Weights of a small image classifier: 2.4 epochs.
Rows from block 10 of a small image classifier, named by matrix and row number. Rows with one number belong to one channel. Each number is 200 + 30 x the weight over its row's rms, rounded and kept within 0 to 999. All counts start at 0.
After each channel's rows are labels from the 100 images, of 14976, where the channel reaches its highest value: "top examples" is what is common among them. Only what is clearly more common there than usual is listed. The data: histories of elementary cellular automata, time running down.
# convs1: 3x3 conv (model.blocks.10.convs.1.weight, 96x96x3x3, each kernel summed), inputs 0-95
# convs2: expand pointwise conv (model.blocks.10.convs.2.weight, 384x96x1x1, transposed), outputs 0-127

convs1.87,234,218,230,192,249,197,253,234,191,161,222,202,247,160,199,202,183,198,205,193,174,264,231,178,226,255,196,222,235,230,275,153,161,153,208,139,207,221,193,193,223,239,144,192,213,186,215,215,222,185,232,176,197,245,204,147,234,161,197,219,235,153,176,173,187,213,211,205,205,196,226,172,195,158,182,211,187,205,186,226,141,209,157,187,168,213,165,172,125,220,200,183,227,208,199,228
convs2.87,161,193,221,206,131,132,183,244,238,192,215,223,216,189,230,221,176,233,227,211,199,209,178,196,209,221,242,193,228,186,222,220,250,177,122,170,220,127,230,239,239,192,175,166,187,213,217,252,181,213,161,175,235,185,170,236,187,192,174,145,172,242,198,198,191,165,225,190,234,182,188,159,244,193,198,192,170,194,203,210,218,212,178,177,199,200,240,207,242,214,176,165,195,173,200,192,198,203,180,201,154,208,223,166,197,223,211,203,231,168,244,250,202,237,178,167,210,188,227,176,261,237,194,178,251,260,201,184
top examples: 111 turns on; 110 turns on

convs1.73,196,174,236,198,196,233,235,254,152,221,233,231,178,165,170,219,222,214,169,205,234,175,197,213,244,203,244,234,208,236,215,181,179,187,238,143,228,173,226,184,207,221,189,184,169,262,202,212,188,175,158,202,197,178,140,212,177,211,173,150,207,207,236,194,198,175,243,176,123,258,207,183,228,164,173,208,164,168,228,207,211,255,229,196,186,176,200,183,255,208,278,234,198,200,170,214
convs2.73,187,239,169,198,235,203,209,162,168,223,218,255,189,187,221,141,244,174,202,220,245,195,187,174,170,224,236,176,174,239,245,202,226,186,137,168,160,229,225,191,272,253,240,227,199,225,161,175,161,200,207,189,178,222,217,179,182,163,214,199,183,200,216,165,179,221,165,200,181,179,181,154,186,161,210,227,149,191,169,190,226,229,184,152,167,255,219,208,151,225,200,251,206,189,171,222,221,227,224,171,199,199,216,150,211,171,189,190,175,164,218,217,146,210,207,176,134,191,185,130,205,201,213,195,183,200,161,203
top examples: 011 turns on; 111 turns on

convs1.31,197,205,227,202,222,243,253,156,175,179,210,254,147,181,236,197,176,202,180,202,185,243,176,212,186,196,219,209,212,265,177,201,183,220,236,192,213,201,176,197,156,216,242,192,190,181,186,158,176,161,224,250,201,162,225,209,182,169,229,215,219,233,262,198,190,183,227,223,277,249,182,239,183,221,149,160,214,249,208,225,231,204,207,207,224,164,169,204,265,243,170,143,223,160,195,192
convs2.31,240,230,126,233,255,191,195,158,140,204,179,212,151,181,213,178,226,174,165,128,193,231,217,155,148,192,234,174,195,187,198,160,246,224,235,210,203,158,182,207,202,202,144,179,228,212,203,217,224,226,215,217,206,198,212,198,176,185,202,208,225,220,166,223,182,181,189,194,183,188,176,212,162,120,167,174,227,185,213,170,199,199,220,165,267,238,210,189,216,209,201,273,213,217,231,172,224,167,228,163,226,182,221,228,147,164,215,176,155,194,175,189,199,235,173,212,201,225,233,285,190,162,158,209,178,204,204,205
top examples: 001 turns on; 111 turns on; 011 turns on

convs1.10,230,231,222,190,212,219,259,215,211,271,217,212,184,153,205,116,172,149,212,229,202,169,203,214,184,218,218,216,190,208,225,211,229,177,212,231,249,206,206,192,195,217,141,200,181,250,204,201,216,198,321,207,216,235,243,214,213,182,228,193,226,159,194,256,182,154,185,207,215,147,201,200,204,194,185,188,206,234,199,203,181,194,199,253,199,260,210,213,183,217,211,209,182,232,155,165
convs2.10,152,197,214,198,198,207,246,211,216,179,194,143,185,182,209,196,223,189,220,207,146,148,228,177,147,195,227,139,224,201,154,184,197,178,172,211,203,180,181,221,210,241,179,194,197,174,158,169,232,224,126,188,232,173,196,162,155,223,235,202,193,122,159,155,212,173,214,196,151,162,190,233,258,210,177,213,181,178,213,187,164,198,172,237,233,204,235,188,226,141,260,211,161,261,168,182,199,183,233,100,230,212,170,166,160,214,180,215,173,171,164,188,173,162,222,196,186,213,142,213,215,191,224,166,181,280,159,176
top examples: 001 turns on; 110 turns on; 010 turns on; 111 turns on

convs1.69,220,151,197,149,232,162,216,162,122,191,199,216,194,184,205,198,237,202,225,178,211,172,198,161,192,192,153,132,178,167,201,210,183,168,191,264,228,200,181,188,207,195,176,213,148,227,181,216,127,218,240,167,252,187,164,234,246,212,258,192,144,215,233,214,210,204,192,254,194,238,179,187,203,192,189,233,221,202,201,198,175,184,232,196,198,192,261,224,164,187,233,252,166,173,190,189
convs2.69,172,212,232,189,216,194,168,233,251,219,142,141,178,188,239,211,222,182,191,201,192,179,178,213,258,241,208,245,224,169,222,173,237,202,248,201,164,214,151,225,175,216,161,176,187,230,229,163,178,196,150,211,236,196,251,184,178,158,243,168,237,191,216,246,195,235,180,237,260,199,181,171,207,153,232,243,174,148,209,170,210,211,243,195,198,217,197,229,187,220,140,214,210,221,175,212,235,184,173,138,263,172,220,243,262,195,177,154,193,204,183,207,187,216,264,150,200,175,216,168,219,154,217,228,200,174,227,182
top examples: 001 turns on; 010 turns on; rule: rule 7

convs1.14,255,223,180,139,203,182,231,186,228,185,196,234,199,168,268,183,153,153,183,228,164,216,213,220,169,146,185,240,207,175,199,204,235,171,175,184,172,155,237,185,211,227,204,222,229,231,161,212,189,225,181,248,165,180,241,251,200,217,194,179,185,207,206,187,201,185,176,222,248,223,245,155,161,196,235,173,182,159,202,172,206,220,174,220,216,188,141,299,190,195,211,198,183,247,197,202
convs2.14,226,202,187,222,228,205,194,193,205,188,155,214,173,212,158,219,182,177,186,174,255,201,218,239,166,215,235,173,205,180,275,208,223,192,254,179,182,161,209,226,207,204,208,163,171,204,188,229,196,211,208,216,173,167,199,202,221,179,213,215,205,182,136,201,199,195,183,192,155,221,201,290,275,171,191,207,230,202,205,205,227,178,230,121,189,186,169,235,183,188,154,157,221,193,141,218,178,184,221,168,224,224,212,182,192,213,186,219,162,171,210,187,237,167,248,235,191,185,265,230,230,245,236,167,204,220,227,212
top examples: 001 turns on

convs1.34,168,294,214,209,231,241,194,218,185,160,263,189,187,179,207,150,201,237,187,220,185,225,179,172,273,176,220,205,222,187,218,218,224,156,194,184,240,201,223,197,175,185,201,186,199,238,203,200,210,174,220,211,167,215,194,170,222,192,186,155,159,222,182,191,157,241,217,241,196,184,197,203,227,137,237,177,188,233,158,131,195,240,199,209,213,220,184,249,177,259,256,148,222,201,207,227
convs2.34,217,199,222,176,200,170,147,189,236,210,182,248,173,158,208,171,233,193,136,208,226,184,210,162,164,203,209,160,205,201,176,221,233,200,159,166,207,158,176,165,201,198,185,205,145,194,152,226,203,154,224,204,195,229,191,156,151,125,181,221,209,203,228,213,189,112,170,143,134,188,186,197,195,241,187,199,224,213,172,199,273,220,123,191,124,213,199,185,179,156,202,194,199,250,209,239,231,209,119,220,134,200,151,149,164,184,157,218,194,176,171,201,197,189,234,186,203,161,198,230,204,224,182,196,212,180,215,151
top examples: 111 turns on

convs1.13,199,183,192,184,207,196,171,255,187,231,191,240,201,193,182,208,266,166,187,161,206,204,185,191,175,234,166,200,194,179,186,163,209,216,175,184,174,185,215,156,155,212,258,233,166,169,299,153,167,164,181,178,224,243,211,178,247,198,183,200,173,246,194,223,159,157,167,197,215,184,256,209,168,199,180,219,218,149,195,168,201,227,243,175,203,147,178,243,215,171,169,202,248,184,194,155
convs2.13,199,255,181,181,177,211,160,216,216,209,202,204,227,204,182,202,210,166,261,202,192,198,187,224,190,190,221,225,201,234,259,217,165,178,195,205,230,248,162,166,172,243,170,140,226,156,196,213,261,189,222,173,203,185,160,162,217,265,161,250,209,149,210,184,139,193,148,147,147,214,183,219,143,226,210,197,166,221,218,188,270,226,186,244,269,294,209,171,169,189,204,227,195,234,251,225,205,145,222,192,194,198,225,192,222,144,203,196,224,166,153,158,279,167,183,247,202,196,187,177,238,195,172,169,218,204,159,181
top examples: 100 turns on; 011 turns on; 110 turns on; 111 turns on

convs1.39,176,194,236,196,129,196,271,257,193,229,160,157,224,197,182,194,163,205,190,161,208,193,162,172,177,183,174,212,244,205,213,228,195,168,161,188,233,181,217,195,228,191,185,161,174,203,191,182,246,182,190,242,207,147,158,170,215,199,198,176,198,252,222,240,163,228,175,196,274,215,173,140,260,179,212,206,222,151,196,180,167,168,214,133,213,202,208,205,236,230,227,202,226,205,182,171
convs2.39,171,216,208,221,192,234,190,147,199,157,199,215,174,183,194,185,224,226,224,183,232,169,158,193,173,236,187,157,252,174,225,232,239,171,224,222,205,208,156,222,244,209,212,208,209,217,212,186,216,218,156,194,216,160,177,189,221,181,160,168,230,207,200,231,217,197,205,160,212,204,204,200,230,207,152,171,207,198,167,195,214,181,225,250,229,150,154,185,233,204,237,247,192,221,247,176,189,179,236,205,199,217,180,188,158,189,218,208,206,213,232,175,219,228,189,197,205,179,176,190,209,180,164,209,241,199,191,214
top examples: 001 turns on; 111 turns on

convs1.89,232,215,209,164,155,212,159,159,211,202,167,218,195,157,165,171,179,156,163,215,216,250,219,201,206,201,224,202,226,221,167,196,190,256,177,202,209,136,202,233,201,210,182,204,174,203,148,264,234,160,178,191,199,221,254,173,245,200,181,272,177,195,184,182,200,231,212,281,226,224,230,208,231,220,214,174,243,223,215,205,176,199,207,168,168,211,189,226,283,219,201,209,224,244,161,199
convs2.89,218,193,200,180,192,192,215,235,167,179,239,212,202,138,225,252,201,178,196,123,208,159,193,163,174,185,217,186,192,187,176,215,233,198,199,206,154,185,156,194,212,215,191,161,154,231,233,168,174,169,190,245,189,224,193,206,195,188,227,225,229,161,157,163,189,165,274,162,235,174,222,185,175,212,163,160,230,155,166,189,190,187,220,197,189,256,191,212,144,192,207,162,183,184,235,185,215,210,216,197,216,217,166,188,227,178,146,178,175,157,181,161,221,168,203,177,227,201,189,149,130,199,191,212,165,145,202,209
top examples: 111 turns on; 110 turns on; 101 turns on; 001 turns on

convs1.60,186,172,148,188,259,208,235,181,219,193,202,190,191,151,195,236,210,214,157,216,185,200,195,181,176,135,184,215,170,210,246,233,180,200,228,176,204,191,186,197,210,187,234,224,237,156,196,132,255,175,228,187,184,197,183,209,216,180,126,183,219,219,198,208,221,175,160,204,217,190,161,169,171,208,223,158,248,224,277,190,165,224,182,237,193,213,256,137,186,231,179,127,197,197,200,224
convs2.60,230,111,218,194,261,175,179,217,188,230,205,234,177,133,203,213,230,235,191,234,215,224,182,201,243,215,218,202,191,161,167,157,191,140,156,274,163,148,188,193,237,224,236,210,170,218,217,215,186,218,187,215,244,156,231,281,226,186,164,172,194,214,181,200,205,201,207,219,161,238,180,225,217,184,209,190,195,235,230,214,178,159,169,180,205,174,238,168,207,189,211,256,205,199,170,227,148,253,196,177,166,164,193,251,196,268,171,196,127,210,176,151,191,248,186,164,156,211,258,143,195,210,169,184,175,191,219,263
top examples: 110 turns on; 101 turns on

convs1.92,171,157,157,203,169,162,213,218,210,158,262,232,165,215,239,181,192,191,228,210,198,245,201,232,193,196,220,174,188,201,201,231,227,190,197,174,203,173,165,175,212,178,203,182,187,198,258,244,213,227,135,150,202,178,180,222,203,186,219,166,200,232,163,187,298,161,189,165,195,158,173,183,180,156,163,164,210,208,172,160,247,184,236,184,167,223,204,229,216,233,214,247,238,224,159,156
convs2.92,156,224,172,207,199,213,185,230,214,196,172,233,202,228,174,202,206,231,233,171,182,125,179,205,204,187,219,230,163,212,175,148,227,253,164,174,212,241,196,211,218,273,209,204,196,215,186,183,247,202,252,244,162,235,211,214,178,227,239,210,201,198,232,206,232,216,187,211,190,240,250,191,224,221,175,225,163,210,231,207,231,216,208,199,213,223,196,205,179,227,202,247,231,229,228,216,192,205,206,220,256,203,197,215,247,220,280,208,145,183,215,167,204,266,167,179,232,245,159,188,175,130,142,250,173,186,213,207
top examples: 011 turns on; 010 turns on

convs1.65,247,172,216,206,225,164,218,202,199,257,202,225,173,186,164,236,191,177,188,241,196,240,188,253,227,183,139,216,145,209,252,197,201,168,203,214,191,182,151,221,192,232,213,235,165,187,182,233,222,229,208,237,172,199,188,196,192,199,172,171,206,117,221,191,178,184,155,199,186,202,160,272,280,239,137,223,207,191,189,244,179,218,217,222,252,159,168,218,200,209,187,196,196,211,221,172
convs2.65,259,212,158,179,208,161,199,169,237,198,217,198,175,164,178,186,239,238,225,251,181,156,170,191,183,226,220,212,192,193,205,203,196,192,212,203,119,198,208,174,178,222,193,200,206,189,143,154,225,174,186,167,215,144,182,241,166,206,218,227,179,184,230,194,239,183,191,223,180,155,200,226,191,225,215,197,150,174,199,226,204,164,203,169,132,177,147,189,195,216,239,154,178,216,228,148,189,207,235,160,162,172,215,248,211,179,192,207,238,235,187,180,182,175,190,208,191,191,212,199,181,179,151,169,198,142,193,171
top examples: 011 turns on

convs1.41,155,247,172,208,212,185,205,166,219,187,226,233,216,246,242,202,181,162,222,209,235,221,239,154,194,191,192,148,231,198,182,217,202,206,182,172,222,192,241,218,191,193,248,175,217,209,212,196,129,184,219,176,180,164,206,279,176,156,203,154,210,166,158,236,242,250,140,158,166,220,176,198,208,152,203,170,192,199,253,176,255,202,228,241,206,200,180,172,188,229,218,236,198,237,159,200
convs2.41,153,194,222,226,199,221,265,186,167,224,179,227,177,231,200,190,218,221,211,208,218,151,261,191,255,184,196,193,163,140,213,193,205,208,282,188,216,257,196,181,202,180,197,194,268,190,193,205,201,232,204,247,184,188,198,239,172,178,242,194,230,225,198,146,196,208,233,243,183,188,235,256,236,147,175,190,189,230,183,157,182,188,242,199,167,205,188,252,235,245,178,240,195,236,201,199,231,201,156,262,215,245,177,189,178,155,212,275,220,185,230,236,214,205,221,202,216,224,200,220,213,165,194,250,222,222,206,214
top examples: 110 turns on; 000 turns on

convs1.24,183,225,228,180,190,217,238,214,212,208,215,136,194,112,168,209,181,189,188,190,185,183,245,225,177,174,210,165,243,171,205,168,184,195,208,198,208,270,228,185,231,159,214,179,192,207,166,174,183,203,197,183,211,255,235,189,227,225,228,223,220,238,197,161,174,186,237,180,204,173,199,215,175,180,193,198,211,283,199,151,193,208,156,262,112,253,230,192,218,245,179,182,226,212,223,192
convs2.24,160,141,204,187,182,138,159,214,184,215,163,265,172,188,191,212,170,168,141,152,206,212,200,195,203,204,159,197,185,181,174,218,226,134,216,159,177,187,188,221,247,191,249,206,170,180,212,159,156,224,158,284,228,205,165,183,183,135,194,241,260,216,166,209,205,209,194,172,237,192,185,200,198,187,189,176,213,180,188,165,205,165,236,210,223,209,188,193,148,236,187,223,205,269,177,200,198,240,168,239,166,198,197,195,187,161,209,168,207,184,191,226,176,201,198,213,223,209,187,202,224,190,187,145,237,265,182,228
top examples: 111 turns on; 110 turns on; 101 turns on; rule: rule 228

convs1.27,216,212,248,169,203,205,231,213,218,147,260,212,157,196,224,179,191,205,240,172,260,244,257,215,235,229,222,192,209,225,171,216,236,166,214,187,201,204,224,234,265,221,200,250,224,249,145,213,176,229,180,216,223,220,205,186,223,228,174,210,170,146,199,164,217,160,167,180,174,157,229,189,152,220,208,219,152,211,221,131,263,189,212,229,180,191,173,188,216,217,203,203,176,156,207,183
convs2.27,198,219,211,128,219,210,205,245,231,241,250,232,230,256,201,204,191,150,174,165,141,192,217,250,206,211,184,199,223,187,190,235,162,202,179,206,180,258,156,181,239,227,222,218,199,225,175,211,171,178,224,211,223,198,193,206,180,159,236,158,137,213,156,191,166,163,245,236,173,188,211,207,206,198,168,214,240,195,140,220,196,189,175,223,238,190,185,170,280,237,175,224,206,171,153,166,213,212,232,218,223,182,154,206,128,234,214,152,184,203,180,193,186,207,259,175,250,202,193,208,168,170,231,203,156,202,186,207
top examples: 010 turns on; 000 turns on; 011 turns on; 110 turns on

convs1.6,216,192,222,185,287,193,264,172,176,200,150,253,169,209,187,173,179,197,195,220,239,249,262,160,159,203,184,230,197,175,240,183,201,195,182,192,206,174,234,224,195,172,170,196,185,194,190,185,196,220,197,208,153,186,219,246,220,196,176,184,252,210,261,198,194,234,192,183,180,259,198,175,154,153,197,180,172,165,181,198,205,217,200,214,251,125,217,148,205,224,208,155,169,155,194,178
convs2.6,172,200,205,249,200,280,188,175,153,225,191,201,197,225,157,222,194,197,183,217,195,262,178,193,148,188,181,217,186,223,233,219,179,248,145,166,208,230,222,200,263,206,184,221,173,216,194,166,255,252,149,194,230,180,229,205,173,168,198,170,268,250,206,157,243,188,188,214,190,173,210,164,214,167,211,202,217,188,226,144,241,238,187,160,189,186,205,174,254,243,177,185,221,187,201,192,177,213,170,188,199,194,207,202,182,212,147,226,181,222,211,160,273,186,181,198,196,198,257,224,264,172,248,188,183,177,154,203
top examples: 111 turns on; 011 turns on; rule: rule 136

convs1.36,190,233,195,187,211,243,227,152,151,170,203,210,239,189,178,213,164,235,251,166,257,185,210,197,184,221,217,178,169,206,217,250,179,187,193,217,236,218,187,237,178,183,179,201,162,200,228,174,216,148,142,197,224,184,236,222,210,202,199,225,167,200,260,155,163,202,186,212,191,226,240,215,129,212,180,184,164,294,123,147,242,200,202,208,189,177,200,189,184,218,178,206,188,237,186,182
convs2.36,229,192,206,167,215,193,175,216,166,193,171,201,217,156,215,172,191,215,207,157,231,186,194,164,198,171,187,220,204,181,178,222,227,167,188,177,245,160,195,176,177,201,167,193,194,223,211,228,220,166,193,189,155,200,226,236,193,181,219,154,196,208,197,207,194,205,174,191,148,183,178,127,183,129,199,167,219,196,192,187,214,161,199,186,229,159,192,191,228,217,202,209,194,213,156,206,195,141,213,217,219,207,197,183,218,166,226,209,172,243,124,191,172,211,205,255,238,222,175,234,176,204,192,213,192,171,204,207
top examples: 010 turns on; 111 turns on; 110 turns on

convs1.90,156,240,153,193,215,226,184,196,158,191,185,170,183,171,186,213,208,211,216,160,176,233,227,227,165,172,246,159,223,243,246,187,196,193,180,192,197,159,211,222,164,235,308,246,197,209,166,236,136,262,190,199,185,235,231,203,161,192,188,187,251,196,161,197,193,230,188,185,190,219,174,216,186,160,184,233,198,202,221,222,226,237,223,186,179,175,201,162,175,152,137,241,221,204,203,200
convs2.90,172,190,206,186,213,189,234,184,248,182,225,182,233,200,179,148,220,181,214,208,216,202,208,223,177,228,174,210,185,243,229,230,239,243,224,190,239,237,192,178,227,184,178,162,210,188,210,183,168,255,238,194,155,203,218,196,257,204,159,220,135,164,172,301,178,196,238,178,211,200,179,179,174,232,189,177,205,159,172,129,211,200,197,191,169,175,186,163,183,188,170,212,147,165,227,235,180,221,230,166,176,240,252,159,203,204,179,169,229,303,137,268,232,222,147,201,212,232,154,187,235,195,179,263,168,177,198,149
top examples: 011 turns on

convs1.25,186,230,147,242,233,200,176,225,203,166,252,195,191,216,214,188,227,197,161,180,186,204,157,195,232,227,165,208,215,221,174,242,244,194,257,190,222,205,220,223,166,199,140,196,266,203,229,201,213,137,206,233,144,237,245,158,155,218,160,207,240,221,215,181,143,219,201,222,178,195,175,230,221,197,167,191,183,161,166,236,205,158,196,172,193,169,184,234,246,210,138,242,233,215,201,189
convs2.25,257,193,211,198,223,169,218,220,192,206,196,195,192,190,205,179,217,238,223,233,215,161,207,154,187,193,234,187,172,163,162,231,200,188,228,162,244,197,152,223,217,209,177,147,226,168,160,230,177,171,199,187,210,133,213,150,160,196,234,201,194,159,264,208,207,128,186,197,195,200,142,175,194,180,214,206,192,217,216,210,274,185,142,216,276,200,175,229,213,209,237,146,190,209,176,210,254,207,268,174,175,216,187,224,236,195,178,140,181,194,190,173,254,225,202,212,184,253,141,192,216,212,231,176,183,156,220,222
top examples: 001 turns on; 110 turns on; 111 turns on

convs1.93,240,194,183,193,176,209,221,200,226,193,203,243,193,202,260,231,172,202,164,200,183,209,187,235,195,197,211,216,161,219,243,199,247,194,197,126,188,166,231,187,188,231,292,176,186,202,240,187,164,199,214,166,184,195,224,115,198,184,203,154,224,222,187,165,215,147,188,212,186,161,206,124,154,206,171,262,190,174,195,235,175,225,198,235,204,175,204,160,198,172,246,225,172,177,170,201
convs2.93,298,243,260,171,237,192,199,166,197,205,210,231,202,143,195,199,199,237,202,221,193,190,170,240,168,254,215,195,175,180,214,204,182,176,135,215,214,200,190,170,211,157,181,178,217,232,246,183,177,214,239,159,232,211,201,229,182,277,179,168,189,250,276,212,215,218,180,212,201,230,207,213,226,168,233,252,173,198,231,222,160,253,195,223,195,168,237,165,163,200,169,180,150,195,210,241,191,236,178,231,140,186,271,164,256,225,136,163,192,218,229,153,168,223,231,197,201,173,186,186,167,151,243,196,224,213,264,206
top examples: 100 turns on; 011 turns on

convs1.32,256,216,171,177,210,208,156,214,193,167,201,233,224,195,216,179,206,264,203,238,172,167,204,251,175,218,219,192,200,158,242,165,184,178,245,152,258,186,222,197,245,177,231,251,191,223,224,175,218,193,187,213,205,194,237,203,180,193,192,212,177,175,190,132,205,165,197,174,196,179,206,209,209,153,271,201,253,258,228,196,165,185,166,196,205,247,149,154,149,203,163,237,160,205,194,218
convs2.32,214,167,228,210,207,200,225,233,244,172,195,143,200,180,176,208,145,169,184,155,189,189,204,188,183,173,200,164,190,220,179,205,230,252,228,169,223,225,184,174,195,225,205,192,230,251,221,167,179,161,239,197,231,145,209,198,202,234,202,227,228,223,259,229,226,148,227,189,282,247,192,192,232,178,221,209,215,216,221,252,204,222,209,168,243,184,203,203,182,255,236,212,200,173,145,223,200,203,158,190,233,207,228,185,141,205,200,179,196,209,179,210,154,184,211,180,182,197,167,226,216,231,213,114,211,203,173,218
top examples: 010 turns on

convs1.35,210,189,207,228,147,240,186,229,182,222,188,200,206,176,202,200,215,149,209,145,174,241,182,205,224,251,256,214,216,209,183,149,199,224,257,186,184,206,185,220,182,196,162,199,214,177,215,210,217,203,187,176,181,221,205,164,203,252,230,213,178,213,158,286,206,173,207,242,211,224,204,174,236,253,304,175,198,179,186,217,152,248,209,186,222,202,175,202,195,217,223,245,187,181,193,274
convs2.35,203,191,193,215,160,168,193,186,160,158,217,221,198,166,175,210,126,220,187,216,153,236,193,174,217,167,160,163,202,199,151,207,224,229,164,183,148,159,228,134,186,243,126,182,252,178,186,199,211,223,167,194,210,204,173,191,218,198,179,239,186,179,195,178,188,179,197,146,197,133,210,128,215,193,214,143,196,221,134,143,186,198,134,195,178,210,202,157,200,214,237,241,187,158,251,188,183,152,165,164,184,199,157,145,223,185,203,214,172,191,178,163,215,206,166,217,166,203,147,199,234,178,191,168,205,181,166,188
top examples: 111 turns on

convs1.7,226,190,167,232,155,181,204,165,215,256,209,203,235,213,209,215,187,183,252,287,218,198,270,203,184,180,207,209,176,216,160,227,205,223,175,184,185,176,247,170,148,216,199,177,245,232,262,208,177,271,179,184,185,187,214,228,210,177,216,201,194,250,185,247,214,165,156,203,206,227,179,186,202,183,199,200,260,183,192,182,201,191,218,229,238,211,217,235,162,145,203,245,155,203,148,174
convs2.7,198,225,254,197,259,218,187,205,201,177,208,176,176,164,176,226,164,236,177,195,197,188,185,256,221,190,188,210,167,199,224,191,205,175,214,175,214,216,162,247,214,232,185,203,171,214,187,174,197,210,238,176,253,176,216,100,215,281,230,274,205,185,244,192,198,172,205,227,202,172,205,186,271,208,201,197,183,217,165,200,178,238,227,227,209,203,149,215,162,245,249,248,247,222,181,248,198,241,188,206,222,213,221,249,221,243,238,223,181,215,205,202,245,158,220,171,224,248,206,203,177,163,207,191,188,163,222,217
top examples: 011 turns on; 100 turns on

convs1.18,194,178,195,213,170,154,218,191,216,145,221,194,154,160,182,171,203,176,264,192,204,160,177,255,171,160,211,267,195,214,257,207,181,246,206,124,229,239,219,188,194,248,220,156,202,174,172,158,215,185,195,200,158,167,200,221,238,220,180,178,196,182,190,212,209,266,163,223,169,137,206,207,189,196,190,189,199,176,171,179,263,187,216,223,189,166,250,226,211,178,219,233,208,189,230,169
convs2.18,230,212,171,152,175,238,199,188,172,218,154,255,153,251,202,173,186,252,212,203,234,194,225,161,157,186,198,228,160,192,211,263,184,216,218,195,243,149,207,188,241,166,220,219,180,169,224,132,193,194,207,226,176,195,294,189,251,238,176,207,174,238,195,181,203,222,217,159,214,176,228,139,189,238,205,196,168,180,182,197,222,188,252,197,204,180,195,201,248,162,230,222,160,239,219,216,188,207,237,190,192,200,188,216,170,186,199,230,237,212,155,191,164,169,224,212,148,187,203,200,199,158,229,220,158,233,183,165
top examples: 110 turns on; 011 turns on; rule: rule 93

convs1.78,219,193,238,146,199,166,201,247,198,204,197,210,214,208,189,202,196,192,199,203,250,228,278,184,188,243,165,178,254,152,155,211,186,198,197,154,241,150,227,174,225,166,213,156,160,245,215,215,187,226,189,199,178,223,225,184,202,224,219,204,181,247,189,233,171,133,240,200,173,163,176,186,176,206,217,186,255,245,245,239,214,230,193,174,219,183,244,179,165,228,200,220,205,119,200,212
convs2.78,213,160,217,181,219,167,170,256,224,208,195,165,244,189,198,181,153,150,153,218,186,228,196,222,165,217,219,211,189,250,244,243,239,198,193,202,208,230,209,210,202,186,196,191,192,189,162,181,165,158,190,171,193,155,266,181,227,214,189,172,196,238,185,204,203,204,299,213,188,210,138,231,179,213,245,190,191,189,198,177,212,245,169,181,154,214,236,219,201,181,243,173,196,173,206,225,206,203,231,246,239,180,203,176,178,183,190,204,187,146,223,181,239,198,169,202,158,166,195,213,200,218,174,178,197,220,200,280
top examples: 110 turns on; 100 turns on; 111 turns on; 011 turns on

convs1.23,181,236,248,166,172,252,206,216,212,198,253,171,219,204,212,235,220,213,166,232,258,236,227,214,178,182,200,226,225,182,142,215,219,229,234,187,206,162,206,256,224,263,139,194,205,209,245,202,221,207,168,222,261,233,241,232,179,222,202,140,192,157,188,179,255,169,170,157,191,151,194,194,191,210,211,168,183,205,222,195,173,185,210,190,260,178,204,173,226,217,217,161,221,153,174,199
convs2.23,168,190,224,174,199,219,202,168,174,224,304,179,241,246,148,179,214,212,208,207,171,206,191,207,203,219,175,157,237,163,225,138,148,213,178,237,213,185,172,158,174,254,192,255,123,260,206,170,210,171,192,208,177,210,198,213,208,214,204,220,241,174,171,209,160,150,143,233,158,181,224,204,233,195,215,180,197,178,164,177,204,160,169,174,161,204,212,199,196,203,146,163,164,188,194,214,195,262,228,158,188,159,177,193,161,195,183,175,164,188,199,201,200,152,204,156,221,195,202,191,208,205,220,244,213,155,160,154
top examples: 110 turns on; 011 turns on

convs1.26,210,186,226,204,229,183,206,170,184,193,231,224,248,251,182,201,221,155,179,195,185,238,204,182,165,160,198,237,177,173,167,243,209,214,156,161,229,169,210,252,178,216,183,229,229,212,171,229,168,198,217,232,201,222,207,205,191,148,252,235,251,251,197,151,193,147,156,149,203,245,213,245,210,212,179,217,231,218,200,184,233,236,198,167,209,193,198,268,284,173,212,220,220,177,178,172
convs2.26,201,253,214,187,195,215,224,215,175,147,173,200,161,211,209,186,204,187,198,198,205,168,266,233,189,177,181,165,183,171,198,227,202,169,185,225,181,263,216,202,159,230,235,208,203,223,211,239,202,176,234,151,233,230,171,138,230,173,204,259,238,225,210,207,230,204,193,231,144,204,227,241,260,117,198,241,139,180,191,193,174,210,166,196,201,210,199,209,179,196,195,167,263,228,175,153,242,182,225,195,220,173,208,229,207,181,235,170,249,183,245,223,236,211,251,196,186,229,209,265,165,211,196,228,217,208,200,147
top examples: 011 turns on; 000 turns on